python train.py --decoder_norm="rmsnorm" --decoder_tie_embeddings=false --max_grad_norm=0.5 --ema_decay=0.99
Rows from block 13 of the audio encoder, named by matrix and row number. Rows with one number belong to one channel. Each number is 500 + 25 x the weight over its row's rms, rounded and kept within 0 to 999. All counts start at 0. Numbers have three digits each. After the name is the row's rms in percent of the matrix's.
# conv1: bottleneck pointwise conv (encoder.blocks.14.conv1.weight, 96x248x1x1), inputs 0-123
# conv2: growth 3x3 conv (encoder.blocks.14.conv2.weight, 24x96x3x3, transposed), outputs 0-11, a 3x3 kernel for each
conv1.68 084:466532487487497507506501507515454481512516518476555466466509506511511411528529440480479501532497470536468516476532450505492482458464534518492472483518470518518500504461443543504518524493483515475549500463493459489559498498500548485509513446485502531506512502497510447536510495497464515490469468538529504494538462457498517494483521509526476473509497474522505499495461501487
conv2.68 087:477473473519517517448435439485501504509520535520503495504488493507504503530496471443458493480500509517505523525512540490517530494500506478530516497555517504558541470500498473481496480491475448481494457469468558551569487501521497501531486484502479486487541530536501484481510510486517498501492457484491487479534546526493491509
conv1.69 116:516514519465528499515522458481493472506506475505463495484473499481527525514462472529465493472504521492510486515475531515508477495486541462507472497511488469521472478513466515512500505501467533482486492496528533562487501488526502506465483510521518497526514504507514494461478498524507512501514526510520501490507492467510464450483484516510534493479505499470517526507483529518
conv2.69 127:476470473527510513528506505396405394417428419498504496462475458434457449489506499449460441513493483494490486529512517491497481517520506480487493469475480510507508502501506469479479495490490499491480505496500536535537449467473439463456477498503506511503528519531502507525497485506501493499500480490504493508494503512501499502
conv1.70 096:550516508496536472526510474464498500503552507496516487494515500511472497503490526469445551452469537473461492537499522522481508524484538441513495497541487501506514492526510478531531523482489544494490480485502508565488504520508542488493481541520521471498512508495504514509485511515514515485523511488550500527454486526511483462510501482503475506507492534492507550505537488515
conv2.70 100:445453451504504511526514508523515490481475463526507506469457467462482487497509497476487470501482492480463462518526521487511495530538529521533518479499512480494508491484508482510511518505510483489485468460481530523526539547551491504498463465477505508491469456446505520528503515514489496479512508508474462471505516536480481496
conv1.71 089:481510494524507526525474492529472511527493522477494502492507520478498454507471501478492510507482482469507458465487451482525453478502503535436503503460493528526507522520455519486453512499455531515523511520479508471490534480529547520511532488496508515510474542487498492489470518489519503515541546532507512472497517464494525458487485489506493498470516464505456506463505490507
conv2.71 086:451465477501502504477492481531532533500503517507516522503519515503530530514514528525521521469485500516519512487494481509510499505495488458470464478497474484497495499499493514508493503519498549563573498488487538544534473476487507511530526536544462472468513529542521544546449453484532529530460458455467474475480487487480494496
conv1.72 085:493528459507495476511516515504511506455499511480523506534540488485480548505518478549472459494526460505494485475453485476472519509514500460495505489486529546499486488526493494516489513494521504470539495513483501485545522535494512516504507523478484531503537498509534491512504473519534523531514487500466527537483543519509513548492524504463531510495547508469542487486478514497
conv2.72 083:513533523492488490457465514439475464511511484498499511528537538460463448534547550411407451540518517521507519488461464485485527538537542483486475460468458515505496485492483503506493502488487461466455517526510532518490509522512453471449507514486479502481489502496496498530518518514442446459496486502513527531477489504516498535
conv1.73 094:461514463529488512479521501484546532507523492513505519472512491514422537514526510532470464498558467487522464505468521492501529529527476519495486523511537557530491519524523494498535520484494488484465510508459475494481499517497483491462492505516478522508494473519479539493554438452515501499517512516474478515460511539524523476508504527487475488495502502466497511516465513492
conv2.73 087:517532522415422472535550561503507511517505503487509489532507510512487485550524536478441469537523522507475471529494486508507496504504494484475480488488506492502502502535512513508498463462490496494483497497483489485497524498490474447444476471481537517506489468458521501511516490497511498482550528515539539544494491529481495513
conv1.74 120:490502502499475508496488498553493473495515523504513495530514498486557489520484494480515472491496507485490555485555464520492486490497493476467507511467499508506536486488480475511489402479512466520526471495503517471503535488453479481515469531514403495502520524504547469499483530520478472500477478484478537490527528505420525473464544508501546511490514479526468501494470500531
conv2.74 122:489503501524518525440438448469475485452448459467470466471490490491486490469466469468467464474489485565557550514512523499504502501500505468478487471463464461460464500489485514498502480484465502503500513516505500485466515524517502502510526542513465482502502512502483489485499517508495501508517507507483498504498507510524509528
conv1.75 100:501497499484479468453501506504549457520488483507499521507449504519494546496516474478508512495513548492490527517514501547479523518474513460542497507518540477470499490499501475538549481495475532497520457499510517524527502486500498492491428553491476528489507531486515493519532476528519456505524505487558509512506517532512499497529497497514529526510515532478508498516492523504
conv2.75 097:511501503465479500496503499489489494515506491521504487475472486465462471487499527462439447529519526516508502513518504472489489502496504529525518486471485484477472475474484522515506517488482491486484496486474449461453535524516471452427419413424515526523480464458474497511493490503449474483499489497501519530473487523485486488
conv1.76 107:503522499500504489490489504540472470495523492518506518500468516478533484510501485520536490503487491498525554505550479521511456520480511467513497483518475494484503476501508494511475423478490475513497437494514505517465516488441506494502480515513454491514543495505543491506490492541492493512472495486486534474546507491427523480467512489528531520493508490500501507466480517523
conv2.76 110:500503499522512516507496501460466470466460451514492495433447436502498490490485491468489472492509500530541527503495512483506513502487491497482489459454472435429443501495488497503486484490484503482480489493492495496474498488501451481468468482484479485493487481504496519513510514527471476495524497518486495496479497506508503506
conv1.77 114:507502522470520533513479480518442522510476537534475493468509478478509466524454478451514497531542463490516511467501493489494444461510497528488504521458516487529447542481398518500463513510453486498510528501504443459518475489482486499516470452497525499507500499541495495489448539457510495468510508507465516490520488488510496469518514479519537475510523445490447477521451493484
conv2.77 097:485487505489491496486494494509526523521513510501499499466476457536532524551542535486491490465479477496500503514528529522517520470465457520532510500490473495478469483495499444465467456471465487481495466475482483499474472472479502505514525514524465454450517508512536522541513489486510477478529539549432459459463469476482483498
conv1.78 101:474471502526486479472502466540469488493493512513485510504523465443513535520502547528523520522498482479501545529510538511553534489509451477547518553501486510483484543508500510500502481505541502497534528484526484490544482534515509507530514522494498507559483499509520472503457508494524480520487490417524498517520496579530511496489540506494483431479492502511468499498515468463
conv2.78 097:503519524524516529474471460500490495514499481481482466502501510523522513513496468497468462443447467490489485507503508519516502475491493551532521507515516491485492490481484473462476507513484512503478525516517460476492459456461501504497516511509522535542486475473496493484524509521483494520478477479523528520540546523472469453
conv1.79 103:499482502529487501487500523494522556485520511515513502461518522526410498515523493488523508513550480492521492510466527458467481526520448543488516501518563550509527503511499483500507545512549523492528524521500480498531466520527470534479522501502530533470542458493478520515518478483511494497526485543492503537522495496524514473515522504476471532507501475488496495474471503491
conv2.79 102:529518510423425434552546556492490507500507516486483503497477478513484493519506528461461470536523524460462456495522526510493505504508518506490502502498494497500483423416427512509511520506524472480463481464479489478496515514522507487503470471490504495495495499495519510517494494494516497465562543527515495500490482494478494493
conv1.80 089:552504476476492480485484529543519503513480532528499483528473509468506540500502537536501472504532498499531511520497487512511510504510524445485465488519503490495516503488524498507489451512473498541499494499491504515525500532474516505523485557502486508519537510557555486497452491528507454522482502469481512481482519574522482481556526504496502503491538462521526518504511511493
conv2.80 081:501481507522505518478481525466488474513510502488501487500490510494475492516515524471438432488458468527496494563543531474491478512519527496486468503473475500478487491493494514488518471462475508478503572526536493470485493501499496500480469494492463473485467469467512526545521501502484474459508492508532524525505502506477472496
conv1.81 088:517500485507514450471495469544458473449525534521491500462466512470498437499460503493506502494494501474464531534539508509501467480477503484516504455511503473501482525519483503512503474481489498494505511507490487495439520529466507505526465526506487457517512472537518486499458526515477464507497437487505525507537445548456527458483533479476522482486488546492505507508537521506
conv2.81 088:493497492519516522466452475486505516490485473499474477459470435496509476504527496496499497453490476514520493485484485482513532518534530525516520485479466445428428527515493521523481477506483501507483502504490512506492492507522496495510463494500502516514462487509483482493522513522496479500500507520487509511491500519477475493
conv1.82 096:513494510486493507489507505471498522460519492497476527435527510524462492486526495508520499518498447491477483512448515469485489534527440527506491496514522528502505521510516451485501526495507509465488483501512478518486481507518493513473523484506557488488505449508471515530500480467536477485523484526484527508526506446518526483495485486516494503509462488485520527497474492469
conv2.82 099:475478478466470449566550554509501494500482486521507522468470461510510494496512508514509500529525513460464463500509526493494490493500492477482497491502494507510516455447465490491486511515530501511490478482471504484480470470467501495517472474497507491487501495498507505514496505489516505468561569542510500499478460478534531535
conv1.83 100:519484477469501488537530504441520505473516505477539515432498478511430496497496477504457498490512460526523437528445514501522516522501514517493455516537516518505511488510483511541525525481519498480513509472467465525565487474505488474479513501499532504519533534526442487525527459457501524465474514504504490526452508520515492470507447469518437505470511473485499523505474521463
conv2.83 121:494486492528520536536523517436433446480481483496495499487447465480463468471457463460470469516504516524494520507520524517532559489518526529550553506540546486519525480489482522522506486485476472487471510514510530541544508480481460435436491462478504494493476453461475455445485475452522512491506505502521510505498480482488467462
conv1.84 094:534514515498479504494499552494518541485489502505554481455496505543472460503538513504489501472518476517521440494470499476462507516537486500510496494533543487497482490498500511504533529478478527476499512505493526498497490525499492496482487452541482508491432438508484527488549487491521494437524512506467542539518504511523500494507446460497507504544513529460480528521474512513
conv2.84 098:468455472468471501554564557497512500493503476493503485526495504504509490558538537473469502503504513490506515508507507551533531495482485476483472499505497486495485508512475524504512468473470474483515496490498489489493514529524506502492530519521468464463457454461539535546439446466496469486495500517512508517485490528524528527
conv1.85 094:503492520493470487486460519526502469474499518525562507502466486498505480504518502480507517478503492509505538473539468557487488491491522531494497512531492467489486511492522483516507471509470542498478524517532532508495505487520540469503471510501502500504475513507548506489517534523528511480481520441548538489538505540493512547553550469481505472513496527526447476465533486508
conv2.85 096:502487497523516504506486492506514506508507494483480480502499451528513485497495493466457448512480485530507501501511500492512505550564536478498490452448426473483462496502487512519501530513490488497496503498488479464469490489500502510500494486499455482484498510498523519489475478471500498500491490487462468496500500526474471503
conv1.86 104:538481499482510498514478509521505481531500514515520495484502540486525516483541464470486506450530489530540493511557474547485477494533480503455509488517498490515534487518515482532513518502520506492466512535514543495486568481493528492459520486474485478507480524510526512464510543506494484476503472495492535536567521540466524518529521479478502493507498518506478510499539534565
conv2.86 082:504509512492499500475476505491494485516509501499497493499501483475490504503517539507499506489500511518519480491491481471488480496526512479475469445450444498482498504493508573547553490469486484475485529519535528517502494510494468477467522513514466460456454473477492498508456479493481503523497513484477526535506531537464466485
conv1.87 101:500482514514483496510508445516483462497505516484464516538490519447505525491450504487498515479498500479522511508531515543506447499479492481509523500455507459494514492529482488525463479516516516532504489510502505490509516520520500484507456506490514497514523499505548492486510502520535513517507505498548537495556531468514527477486509501484520485503469469511481520518495557545
conv2.87 118:506516510515516505523506526429440435417407407475467481468490479480495488495497493447451455488502488498508499468473492500486494516516501473482483442450450478475497538521512515519508471476489483475474502512493502503507496492502446455464492499497479485491495514510508517515460495502487497517517518513476496510494508512491498511
conv1.88 102:468514540494498517517502487475518513465503490449520495520544501530500483513512501487496503522482485522475505459492497471504505511492516428516529500526490531503513483525505482463517510470554490516529513503522458524523497499506542498488530535518538524487503482511489501514506462489505561472499503504509488492476505472487469523499511509495487497512492555515554494498526471442
conv2.88 112:511483482478485494485502509503497500511510494498514500508510516501492486481480493506491488529527530482468476505511512479474490464463472502520521443462464513508504440461466526540551507511499498495495480495493532533542484490503476459445473490478493501498542537539481475484502473469510496494476466461518495491501495495529531530
conv1.89 103:542472496484492498476489479507482458513499507506504525499444528460517548481493462465469487488499500473549539492549511567503460501503528490492507495527508478496512496516497492522484481506463533508479492512494526504494542470506482483506491459492479481514509508519509456484511507503500452499507522510542533509575501522498536458489523487493520501509484490493461516514504547566
conv2.89 104:513504496511516509473459467426443440484463457491501497472470443504502490516513508435465456481487486517521506489500509477477479497479466474465466441438434470458477540533512547537518474473506519490495529515492468472476484492492468490492484491499451465466483496507517519514470503500479497509539520516511512536495515522507486505
conv1.90 100:520500531479481515522489496496508504478493518505555460511538503516520433532551508488498487502483500527457535487525482487452511488472515472504516513526460523514526479520516486476503494490539512474529506518508468500508476493516537515483516528517531512487506490501510499500497476480486526475474484509504503509496483495497467517488488470477511498531469547511520444529515478474
conv2.90 102:502479467494501502489494498500499525513506519504500501500520516500496498463449461489491501517508511514516516533533539477472484478498493502528525457487459494515508441448464522543549528534516496498510429454468516511519495518521503484465490471466485486489538521526503487478489479462485476468468477477484467467502482489508523513
conv1.91 112:508499480511502470486504482497510475512537535474524508493485549495499468479504445486499494478496508505544507484548507517472471509540468512490505484495517461527494522516495538528472534478472536483490468538513529486465556499519498475451483458471498491490512500519519488489487493522508481486488482523512547537588488516497549477513519482492505506511481520479478523502489557555
conv2.91 110:520516502511502499452446452468478486508503502499508500499481454508481484525533525472480489537524520523536501463477487481489497491484490464465460465478478501493498500492479545546532489495517499487489509513502521532488512517508478478512494475498461464445475490497515522524491510507515529516512515517502518505510530519497481498
conv1.92 104:463471524476491510489483461538472505519446500510536491516479484494561522525488491487479507493507482513493556468559504545536511503507517493497498546507492505484464486474500526526486452503479515509482513468516527487527510474489521455529434519488479520535476529525537499483471526452498499489495506448510506491527496546507513471550522479505507488505548466527427498479512495499
conv2.92 110:491488509542534543523512517537534519518523501518509501487489480526537513486492483483479473424441444503497502497500500508501497477485466486489483511519504499485493530510515501504502484488478509511520501494497438450453465476485523525500536543521464478492488488499513507527482499502498502530475463458525527524528539546511520522
conv1.93 085:541511509462518542545499505502491516515459547476558459506526481521525463524492476527511482498502471522465509492500463473511516485500506522480501517502465527530511487520475541487484510524517512521515518484493466469493491442499508522517537480510538513505500505490507513514480469485508503499481506521467482461463513452486466501485521464509509490496494477522551525464486471477
conv2.93 102:492488483495507501481485485501508499479501506509496506486509520497513516471480493531522526463499511506501512517527526489478498437442423480526517472497484513519499448444469494517508496495510520513521465472486547541531481499509490515511475495528464473493545537529506506505488501484532538531466482474502479455492470463473482484
conv1.94 102:538494500511502472517484500516532504518538523513493505476483536504473490491553469479496503469497493497548494516527515517484470486541478518460523494515532490504520493531509486522477534512526504508473535555522530519473537519490512502497508497515479492499513488531497506506529493488511509457512461536508559538575521531486520522513504465486499514522489517476467536473509553560
conv2.94 094:513514521464484480506501505494501494516513493493500500488472460480488485522543545472470491546534528474487488466467477482490505496498505451454452471466472504508512503493473575563544481488496465444448511503501521519502503505497511505504518528527482470464446470473532528533490501512499500513534545531502503514509519530479483487